From a checkpoint of a small image captioner.
Model: 28.4M parameters, 64-pixel images, encoder arch poolformer, encoder norm layernorm, encoder activation geglu, encoder moe soft, encoder patch size [4, 4], encoder depths [5, 5, 5], encoder widths [96, 192, 384], decoder width 128, decoder layers 10, decoder norm layernorm, decoder activation relu.
Data: trained on drawn human figures in many poses, 195000 training examples, 3.9 epochs.
Rows from block 5 of the text decoder, named by matrix and row number. Each number is 500 + 40 x the weight over its row's rms, rounded and kept within 0 to 999. All counts start at 0. Numbers have three digits each.
# v: cross-attention value (decoder.blocks.5.cross_attn.v.weight, 96x384), inputs 288-383
v.0:558540493453511459489532473560522517544562516547450488478534495473460528582405492536498501476516484431534455506472509538464489536463526498501531459478549483510469549504491540582545445560437531561516470508465507439506517502493459516474455549528548505408467570473530538509526464431566549494
v.1:549445517541517550555535510466510510520547495441497482566521456538563455483466572457528558470512585575512539525575495407519579537505464505566498490566470473501494432529495489521476570456474442540477522452414499514475529591445513476477471511465506447582471508491554477487484542457462457552
v.2:446531490563490560463448555437467456490564487457579488524524558530451519419451459478497526423548566592466520506459445463487588524508444503580538460522540438535508509541531498479499580505471473428516523519501495486492532559528537472539525509555525522526442488573504536471509482469490465570
v.3:498506423533484472475452407470497505449492542510550489531523501466555524525500511510503502484557453571456450481433480565494427548533459563450539512520550451542459529443437517496540548525487554462509484534443536499496496499515566441508520529538516495527515566524441540446486549526457559511
v.4:548461458471483495516574442491480458526493518529452486470470427448448471550417447544521526510436405448535568561517536564538483441507442483455553473454540571465479565515551512486569485529524528594527561555542472448513464450484475542545436477566555531505439490434480476511470431528454535445
v.5:431572564425415435516503548491489482533552477445455546468566531490470541456475526500559479446515534410469545514466491530494496459492484500452446438504444463550483549558502470461493439570526528553466445456563505566520498421490476548504529504504448432527545535446471532470443494466547474519
v.6:586439519505590447458527470507479509555435513539488429452461522423550491454555537485510514548559481495529442551524555495469445473525515483497454517516485454502505430505502531492492508477521496476575471461519511485515413490449591540493559539451449481487552491573469493479530498514517502463
v.7:480497470439495454525537548458589477533502510445463503448457432472496528566517484556555485546450458502537533563503518560456451412511473506506497490507446507482499501455531549467523460439462532571416454453450467502502505447535543560549444464473533480528542524466472553464492464454544492533
v.8:480475458417562479481448481425483460523452477477406469429527500475508492503588519505542477513506507470486433460476517467528454430520547456531455426451432454425487553461441533479538452511543492584435504528493477559469449461467524554521600491520515436469581542548461464518442547519552471435
v.9:471421453471512551500497437579486482549479476519437486520518549465547424495561506494483459585562521504442551490452565477490451548524484532463529515510491536528534489518506574478528504500499462438550468472514513478456497469427511496553552568451505481521520456541520468516516522495451526519
v.10:484488517426501536467472521518451447505545507480494567444523502508542529543511469458490548493425455467482507527442535515465496456453461502481450535514519552465493502541537440551491552560456507544437445555530526521514484460576544545522510449530536468520480573491536517450497442467520509477
v.11:434453561521496502551526385539512491443445515469523437500475493551546490427537451509455438473513496515527450442443488465448527547508461483501464550512454442489475512550414522488449536553496481439511441503539517534440546530499522534571471508483454524453513476533520475542537441603519494575
v.12:484475454497521453485493498533536463545532542514524535521469463464470478552527485496520478486457435461544525502468503483468452525506441518535489460469460479536489482467515550454530506461433508487532508471576530516483485452523526467520442529464480498406394476497510511504556427484575502548
v.13:507462563534488485499544525538481487518576515395442545523477452473484446529494462557557553476470541442517422530536570539463534495550552460468467472529478536451545526481437564468518492466472553469459460493541498444501493410517430539519522485515439495463524502434503470474491440476483522475
v.14:522497515421439534519459590428456493491518505518503489472563549494471478489533540502538570421450573512510445547548462493463486431512470539415506548548544496452479548450526517525538504491484450544465480522447549483527452474479464560502568503520454502502574574494554519447529556461455543441
v.15:522474518551490533448459521521509458502534540576504456554527488525534520469543560556524516452505527480466542519451532515507506463499502504518468497534521429526458480502471460415476444518528478400469471516470468536424543513456511508535539459489410510539528467533512514503525501543500463499
v.16:479499475451441556489448591434550499563550565492528562519550477570444510523511536484527491416461541425519555503480547544531492453530529551521458505521567474565507487564487447517545541492510515543510546467459584497493553478547409516508537446518493533475508539472463452438526468501562545536
v.17:566484476478544516456510472508529526536510518418440477485533563446556416597561521539474450502508517547467470553540504520495438507459527445513538479438448491451560469454438578511475566514466525538488500463534445514523418460462461487456573496518479521568520595508497478568539547541463552434
v.18:522565465548534533516515442542560524516468533478474489545510524538518455468489509505461410494465483539455491533515557513464568571470517554607453475479507489492454537454476476442491435515494485369522512441537524494431480510433449514500541468508501540413564367480383458451533484569471510522
v.19:540508526530489552524472536499473489444477482548579519544459464474478497472473561500459517425541582479449471483557527439513547487443514522505488485487453438464525539498569503540485482499556504472464530458515552450548494518489503521491489436510567543526453463583487553521479564532548479500
v.20:520509473447488521446552489512479559516454555495477570536555454568445441475472461477552435560447527502475574519445455548515443523493474488444499461525549449441551543470533456522477535493507566549544530457533442482579525438550559488501444528470553504452550531431453561497506519555512502463
v.21:534495536552565535456465408546510475478437447462489479444454476525484525533513486446532439601561466494546479489509525543485497550506492530493484504439558507493462540560453571544532462532490497524571488524468455547534478454498566493517479502557437492477493467517517553510529461491503452517
v.22:529558459576442482450518457509537522518512472557539547456425445559472493543449534453481500510480495513489530488443492466502516480450460544515584507450554495540502491467553469557555465544468462538545488552451553481496527477533522504564490514539586581488521523500483542452465415486447462523
v.23:556479531570533447500510493538446480430460531444595533458465487529540556554440433465472445495505521508514446520503413442453437518474475559538545556494553510534491522446570535515555546549523530523495439499511499463531496531491452529534436442550569467429512488433465495495486489508544489539
v.24:536531556481514425492470492537406459430497549420459483562515491517505527539520470536544528525518516476530490448546475511517480490493487523460436496514519506551460458490452546547535559495482550584492523466479440466519443523495433464463525527463442495513550596542560534494532488508483556509
v.25:494525495518491476554452503505509494449475479470483439474469547544552521414536494493539467542567529516500551521497507517478467458478446557508545439547437502477532525476506458522452544439453513486535544454529492506461541591434506454476575536541493477521568409569494535521474539587437540534
v.26:481499542499435553496540468477481524533564458494474536507563530456474545497446498548468514496445495466560495518498551567507463468459464525548476464456541555534468519570534521441542459454516541600484535506560534470561569479588419508461452541456444447461525532470483453532459503528443505475
v.27:486509556469494538479580478515559523444464509533467449532548490520511500565515495492532491533477471533553506466477442536511432486460467479553505561430500566458475552500473549520493417560425511571549464492474468510562547468453557431542452515500474552430476492457541556557449487479461477503
v.28:465533459457428509536496609462556541506440548530498503530527543509446520506487526520499574491449495406430521580526555531528531404491455484490437492442446502535518475538516515485483431501483486532447506478470452505493550491469494530500508517495517520451476487534469530467443468479474559416
v.29:441526440523509504461544484455435495534501547536482512515443557466474576423492470435541550451549532534454478476465480474550570536463512513460515488559461543476445451533546441540468514473477490483474458468473485456543463574440564468481566489535567524567537427568475532462488534547464534458
v.30:530490526475493506539490521485494530479549518491492514527532470511549444485548463465509497399486567435488463510472531495547487413548452512474409469529495483495454558482506487502498469510481468553526523472477525476482546458566431538429551541547430450485534554544469448483478520498537466452
v.31:555488436480469486472480531553513541574498538575523477442517453464541485525455542468438487571488454462482457551523539457507437560459435535508556493493550562517464485453486478548469536500516434579523544481463523522512464446521548562526515547545535502492452610461577527551461551450520551503
v.32:504499453453436498454584461568540507530558566525508509505534430534439530456451468470558481535527432519545508496447535555515488430512476499463553479547492552538522575516539504460468451512502540574544488504517455504513550458566529476520474461461496464475440508492546552483473423518434467487
v.33:442504518404499479523462538483579531574570534523402535527577526524557440529575496473553551472451550448482438510457516511535471479454459488455499475467543462459525492534466524418476498465488463515462490493527462543548483388506465516455533478506505463460469458522485501454516560508541500420
v.34:491549538408452520480480561457512543532576467582453591494545473516475466562545570542541556429421489444499555471548480541521499442440465510498453475532520494544460497504522455489532488460486547497429497503541488488526491457551459449468451478524537512536454566457523441438465527426543484484
v.35:482451460518532425488556514478498560491449454445514553537412444526427550466451425518482468496574496448564463504428513478481479550519523566477492460449476495552453568463491484528507427470470546512553441491459493463474544482563461482509514460545566511453435495462556539542492459514519457516
v.36:504469494584501543559473517524462498497489532527511426555478457535514478408499451524533473454528452577451523497488478553518533543475533536556509523478470441557482522529543465415477501507555517414472481478533461486563560518502562445523484506452525506458480425489492526513497532548428445531
v.37:541480505493563542481507553465540462489493458545448535468482494489503413509510572526469473537563458435463550502511509534523466467551537478446478459489496569439453534449509526563556496422476501544522488516453453543522442531456567467542557547529521490484470550575498471483545537454563491457
v.38:568470558513438499504507552551536524535512529596527551528494531506459560510507531509544521549459547499542546504537459451484477484547455448454487500489473456528539550532511507506569511473487480519507503449497463478571439416558476479551436457518558457472498502514490462544533478406459535483
v.39:473556466529494554487485445510484466496570459414593449449472455499507503481450521467472497487537486532492455500481469555531512544521447536596504494462491501522534494540524540462548510498574527526553527518497509513525486573506457496480491463554449483401506483476447449507473440531544455549
v.40:543531465441549523486494542473489463501496491509485527472536532508466453531561514553452553582497521494453456469460531447490497514481474461508555463523545532512511575510527478455511534490428511497491540492518528500477520490546554465506478575532490478494439574460539479503456559487459491488
v.41:516470488502471574528535482517539527432481508471523455526545510446489535418500528483483445483462484480540510553531517553499455566502547546503442449499435508458513553448496573501470461516536499417503500537472451529535548463524466524559499519555536482539585506462472459455489450553530480508
v.42:440544546554509473519549508491570469472483497499567538532473441446514475469516503482511525508492463471546562536475509470461487469515511466536470514448518462482439549490491456437477390528498458488551512555481486515511548455509579554569464482510471513529482480442403515480484522530498546521
v.43:509492497487477481465456548542522520538493538579525557460502451485476442514455489447458519530533562466458458538566494477505540488524495518535544532484513512519483480434526514589506495435531487592481510457451573498477518461539526552511542482527498491566472582529527491529431489405511508477
v.44:434516482554512534515526509472442500500458531479509523472490497487466513546388533448545562537503433514512518507439456528457444523514489512447556545492523501542539527438591509509484467510530509564489530508494521464545556485594550559469460470555498564437458567469555552463555410444502458506
v.45:539532465549566566463557481509445509489475468492493542491534521485459542559477491447484443613561407550549550547518458506534488552549477454524525515524526461545469530470451543458447446540458459501486551493537516428510517458532557472496457556463569586556411456468517483484485449465521497448
v.46:499535505468550519521462534477522531478536502566461482441521502451482482535445536542535517488518529516451442547574533429519493471547457505536548534571539510453474416439535458491555539464556471486560534461478531506447517512518466469503573453523563495506483499544540462486513453516471535490
v.47:490511546546540511542449479469546534565422510438439409461521530454521458469555533491538517551480488538474460506521500426499531573553499469555504500466442453510499470488445562485497506451528455473484470505525534529498439507427549523453526470490427503476481451548474513508479542518500514448
v.48:495530485478460496478479507505497523491474527464472506406522540484534514498449493521496439441540450464532489469475477538465420531515428532439491565420443480537511453453522525457511513572454441534522494488517531566539503540466474516470522500546481489466528542469500514497394488464523620591
v.49:503486486453556473526446482483513524476464487484529457429547482479500536572511437522423433492520492500460429524472508489524456503526500517491539485388406536467485400536512485469514478581510467543510481524444542596507433514461481544565559513507492486470521482567456459516411548575475514579
v.50:503480556570524484448488555576551519547521485514527547491510436529445471471474480520509585468501433438531542508452500558519465437475472535552571546443526535514507481449580538481583529479513542555481425481493541496451526503500511490470515488452553468518480447510547530547493487489447515599
v.51:543517425492552543466463557515434479497487538577475571499534507490488491500468475439453517455448442503498529533509542493496542481537477454515559575509505464477527444542490436473507544521435499437480543434500492511540471457453576482573551539470450528497485501532438523560498568470483561448
v.52:490483457427475512526518506474478519470511483605476571515502463492492506516548472529487540538454472470467473589530447512515520539440492559453498523544535453446470536558530433513533530505506508521516551500527482528515455447515564464512495501448512478510435480464447546482459465446569510488
v.53:524520540511557493510486479451531520531477443498435500408541576497522472482548497458472536478471451449519444453526525490472411557515448523525458525463434502443567470543467463509544504499500508531477448523496485485510421533464487544526473487543484467524513572554531455564459565456482554519
v.54:486480513447553439448539517518540503531537530484443544452539527491571517599553474544442461461548464523500428501498495560545410477537451469523482594457536524472539435494543482529499525472438518542528476501523543546504510514514480524483504506525512427531447533504562455515434544513474557531
v.55:496525486461546538466528498493479479469479546540528559512542547422524548523564478480472443495440531449450554505494567491514552476493460485439525544501505525486510521522463448481424465432541461437582492463454444473505447551526569482447530555521540480485548492470453474477525476501535461423
v.56:457507503454450518491491493496515574485546546578540508465492520549522464474468512511506482556551455452484483573462510489459440541462425538440500557409500449469487534536490498535512482493409447551513555481465490552561476531556588490512451495508489504505481500440483523502430498463465567540
v.57:475495478531517499471436466519556468466455537503500538573544496519513465476559450490488511533439506515458475592462460491489548528493548544545463444587550472503492495548527504486445516494570506565582493518515479448545494460471500494528494490543481472459476453506524530500562525482472422502
v.58:450478471490527524543527547467566474526548508523449543482572523494440512517583522544493428532496496526461561502440556562517513521523460474525445480534602470541445594553535447500425498447494513454515532545482480442461529445445507464481512505489439513513472431527448450523536471459530476429
v.59:503487458516558444457535525459527453524496528560446435477503582515525437480549450445509512519424571571490456536471564559484484534529511531565509408496553489538525515472450496460476511507533509563582523527518427495465475555494477412477530489493506511501480494477510561529498511457483502517
v.60:546516536562483499508478517560445514485528473494519544495519529556530534536477443516474533429545536511505416401508550436473445515517452458476510526427484499506538412444428497533544544535495488505473448542472515557474444522493520534554518524498492472538547547515546523446436524543453517506
v.61:527488485485500534525499459474479487531450501476448465552464461448465533457483577551552469547515471480491548424444451445556577489545536539514543539494470496524507478542495527481494485427488559510531478535457452489516555487510511478458568519490540522540539490452586448535506533506472409399
v.62:496555486520447465507555485460525456541500485477537548488452469502451474420461562502578540546491440493455579481463536544527480521549528492565459403548511508503541525490567478514539484518514545452425529537496551441481519440465472483512450509469451496486500464516448548493520460509506488486
v.63:444566509468474520560457509548459551420453508486571451500434540583483564478557453452475550400505567478530531463485532522497559453529490511424510551491536429579501460553527509560454510561483505480563518519500525508526460571544480517451496488476443535494571547566568485448546507503460560512
v.64:542468464489545522452522488485486459549464480454539516562487458493522428478559529551541479507517551473547470517547544557460512507508509473519508488579541510458487546541538553503479464423555473461471479450482470492455459524468505532478530516474535471502490480510538528502555463526569503501
v.65:448551448549446549561456468516516430486409543563527539558495491440488530490565559481526526462441505462491514478518505567476519459502495517508555514549544466500509526458505491420503484514454500443519577536453526548469499455444461479487532487515474442450517420550427539511486467539544499414
v.66:501453451492517491501435554543466462480484524508546542568489528449482482470536514459498459470509541559452567562473509560507560546535486462474512509528464472543542494450408482507432433496496562441494527489506509562519519528429504498552514558463564435476507537523438526451522563506508440474
v.67:543537537487505464508489546474524596525491509536499458381555493506578506508507452513511507493551503453541419458556538501553428549480510490458484549478497483530550469510448528472582503562523504562502468539494475581438467528490530529562474500494501457546461516504499471527465472560473607545
v.68:487515545419511476521549561509551529557502487562459490416495530540528458592465530494464579521474474444486489499496479482491458551519461454504539521401480513518483504512527433540539444497407468518544510555489519569522445506551518503465496550498491464462501505463479514569474491461465531515
v.69:512490544448508535453573486504501576517487456549468540460559433491444503480477441455485499461546530532471468481523461539498554421503491456441482500488478521509495506519549453542564503556467535547457538548479494484463507487536499458561499494455483461494450452516456445522426492446528539581
v.70:572508539442498466550451508445447510549450543561488547449521479530474453540569511433528470441476539524477494582554478538524504474461447446485526533507540527537472514449475479472491532493542538486505524528495481551520482469533519498458546480467499506551487587484495483570444536544493493546
v.71:545458466532520553537554451496481423498525534495548453491433437468415450516480480465490549568537514503462554551453441501488487535515537507561520494552569505475523531505582501492486493475535547562533521490519532433505541436488501489517527477492471551493505437442555471527583422466553484500
v.72:483459503511484530522456533535499480509527484464459465537472505471494508489472573462527500569449499468513489572545526537502516526474527560529492482557515567413467586553485448453538508419565495493490549480474477451461508447546452432505445518517448492488438370504433500509500488504578412504
v.73:500444514506559516470464557471492517558473515475479466476501493548543518487524472527501558470564489536480514462489469439510510523540455458506511585473460532462513400510446544485485522523444495575443428534522482542519523559450444549519495468475527476457513599519490555519414485534518535582
v.74:491493462563556531486532531556565470569527515451443465417548503534478462532467585467463548486499440418454538481527507462496531462505537439451540511443534461504498524422458571515495525463422423440516541434546506466441499471466534569557500559543538525530485421451493482494442449459513549478
v.75:526456517498470465553537533446542419488487487477484505548483444419550446473508490518521479482452546443552535498519551454555468494554503570566522473548556532468489571525489498419488482439482536508507517522515498432489496503535466543530577514449463524519514443486533466514579491540508488439
v.76:492473535492485452470536510487519525546517501572508453403555527550521468591496469525520525499495548521436451537518516536547496451547484429506488589517452467474554442505450505554457507556495444476501472443537469472545525462488554485553538512517481540569490523550430518536501548478451597585
v.77:461482562458470474474424519447554505413525501519561510525567525537525503573566453567503464468489580461539492468545521507466516547491467443511534436470557447471461514439489458477481520461480564480464512527547536475497546510536451442460463544565534526530549493545548511525481449501472521457
v.78:478499494481481537541449519459516486521568506473518484416581471488497485583511533524455481464523436483544499511497555528506457562495482504541452489442573481461484453511497480424557437525524470534481488482545492527452542493498529478534535530530540474484500498509470450481508487507556547553
v.79:485488480480480527477527565502543553510467465505527572484476488558500505497459499492431535496489518449482483467492553502477437451539497459515437582471430431540547451536486517446530519548462531506499531463471533588535445522507476495496492467505539459514502493453443543519492483509457538572
v.80:453493545466452552486505523549438517513544470430495490463451472494459467538428482531449475536465486466536529523530459493540428483546543513446460565450527458530472493453455481511488510481453513583488492453533491456547498552468468464509531466552460460524486596491473528541521465485485487519
v.81:443534500463535504471473438438444453545531520494545517589465537473470437507481513470578481544453459495472480479532489587477531518465584487545476428557560501502466521492481518495481543437560590491441534475559451451518532491531422529453507454554517501541485467516456534511547511483503416470
v.82:493498568480542464530484484459540582508519509489546526432529524538500505569417527519436572535500450507499457508493473450538507449528442529443547535475499467498468461534566466484544561448518432545505464477474546501456475539479525550545484512529551528555536592468546565492482489467442607587
v.83:505449545541543493529476518525500552536493443486477466408551556539584507497467503479440539432503505505485489416539474492456462532514459451469562529404478461532488413541452491523574476480433427517518422452453559565502490464460553474554509467459491493564510570512491508499479484488448517502
v.84:516540447518457502459492512444509460557533517552458547542541470462453497541492579493510523504470515525513510556438501561500470477479481471542556510594513490505457589445501509462540519436569499496559528453530528432498490485529496480439559481531498531443505511534522464446528430478523412475
v.85:532474463459507444501489478544572577550511471504539478416546545505535434526538466505515538492460519506510474510539522487544508543515454495545553533449488483524457443498527515461547511560491501542464484474522488588522517514524530491577519485483516476438433447544483485483481552504556563578
v.86:488518529477511490515552545535564606553556463553465571394563488468517455567442543461509499576547407443502553509506481537537487507505424464549547544450501510480551515439500501473500462490423458450471472510523547602552506441474511563552535519554470517496464464481434516563392460468459616545
v.87:470471485456498459509533469450505580486508485528512532519486487515492469508526427455485491508530546483488495504504553552546526488447496474527526521493506515508539469492508474492499542576521497510518481461505491521554526517506528463511418548509451451541497511544562451561411481442505530591
v.88:426458524459469552480501524562431468435531471510481511491555457522508504427441450555502510436515565495499504497505484548441580432443528493513547522466507438516438537559554444461459543531447528446508445510473534492471539504522474557556457451508486488485471509445532483444501504570451476525
v.89:506476498486511458476523532465466584551510513463513485456510503535552525519462435459535484536541523484497490489484470468529477436545524451446491531417460540511543467470537450537523478486448452545497523522456525574485453508482584536526431483452470495474509553491494457472445464497427600523
v.90:482528451456488499543496558511465567505463513460533507477546517495509524443470507451461485508537473469452522503541490514458556499556499460426491502435486488517490464509483505511561477567516482517454449548530510563506476513542565556474484475497566535503481525481516513487471564478477575529
v.91:541506538524454532512515451481422437491515506461472475556505461470467518497477514540477491472464530519491495524542508442490510451514589528519481525566488496491495528513490516514432542454541544531480477497472530467457469494512525524488472537521497556523524522449500477443596450553462481474
v.92:458483456486463466500472523473460423453463544524501524528531451462457526439504514504517487521486492534499577515468471474465526560502561582586473483607563473478452586496545458455503481435486540516505495453537451458537548491519529434484479504455473565461474480517513489476594502473565378418
v.93:538508522474487566528503505509446378463547503513552448519490497489504445503463461502514503440444576477476495472538536518554566544475540551544481492526580525478540498515531474443424526492564537530464548533497504458471527532471429433444517472469517542538481537534545507472564531562473426461
v.94:537512515500481472462515520456559459466468518396462527529548482508489502480548550539501465461468527519493527428439469481537518496507497517556513478508503460448480566509536549432564524497526489517409443490473536443423503525482502527459506528477440470477531477487468485540518443528548522476
v.95:574486555448520477467498572470444507561513476483503489437475510467603497582519461550500505453529548472513444429522539450501501484460499525541497529484521454502489471489518507464505495551528452569491501483531559508428463505418467478473561467523482475526522584550511442582418535587498483567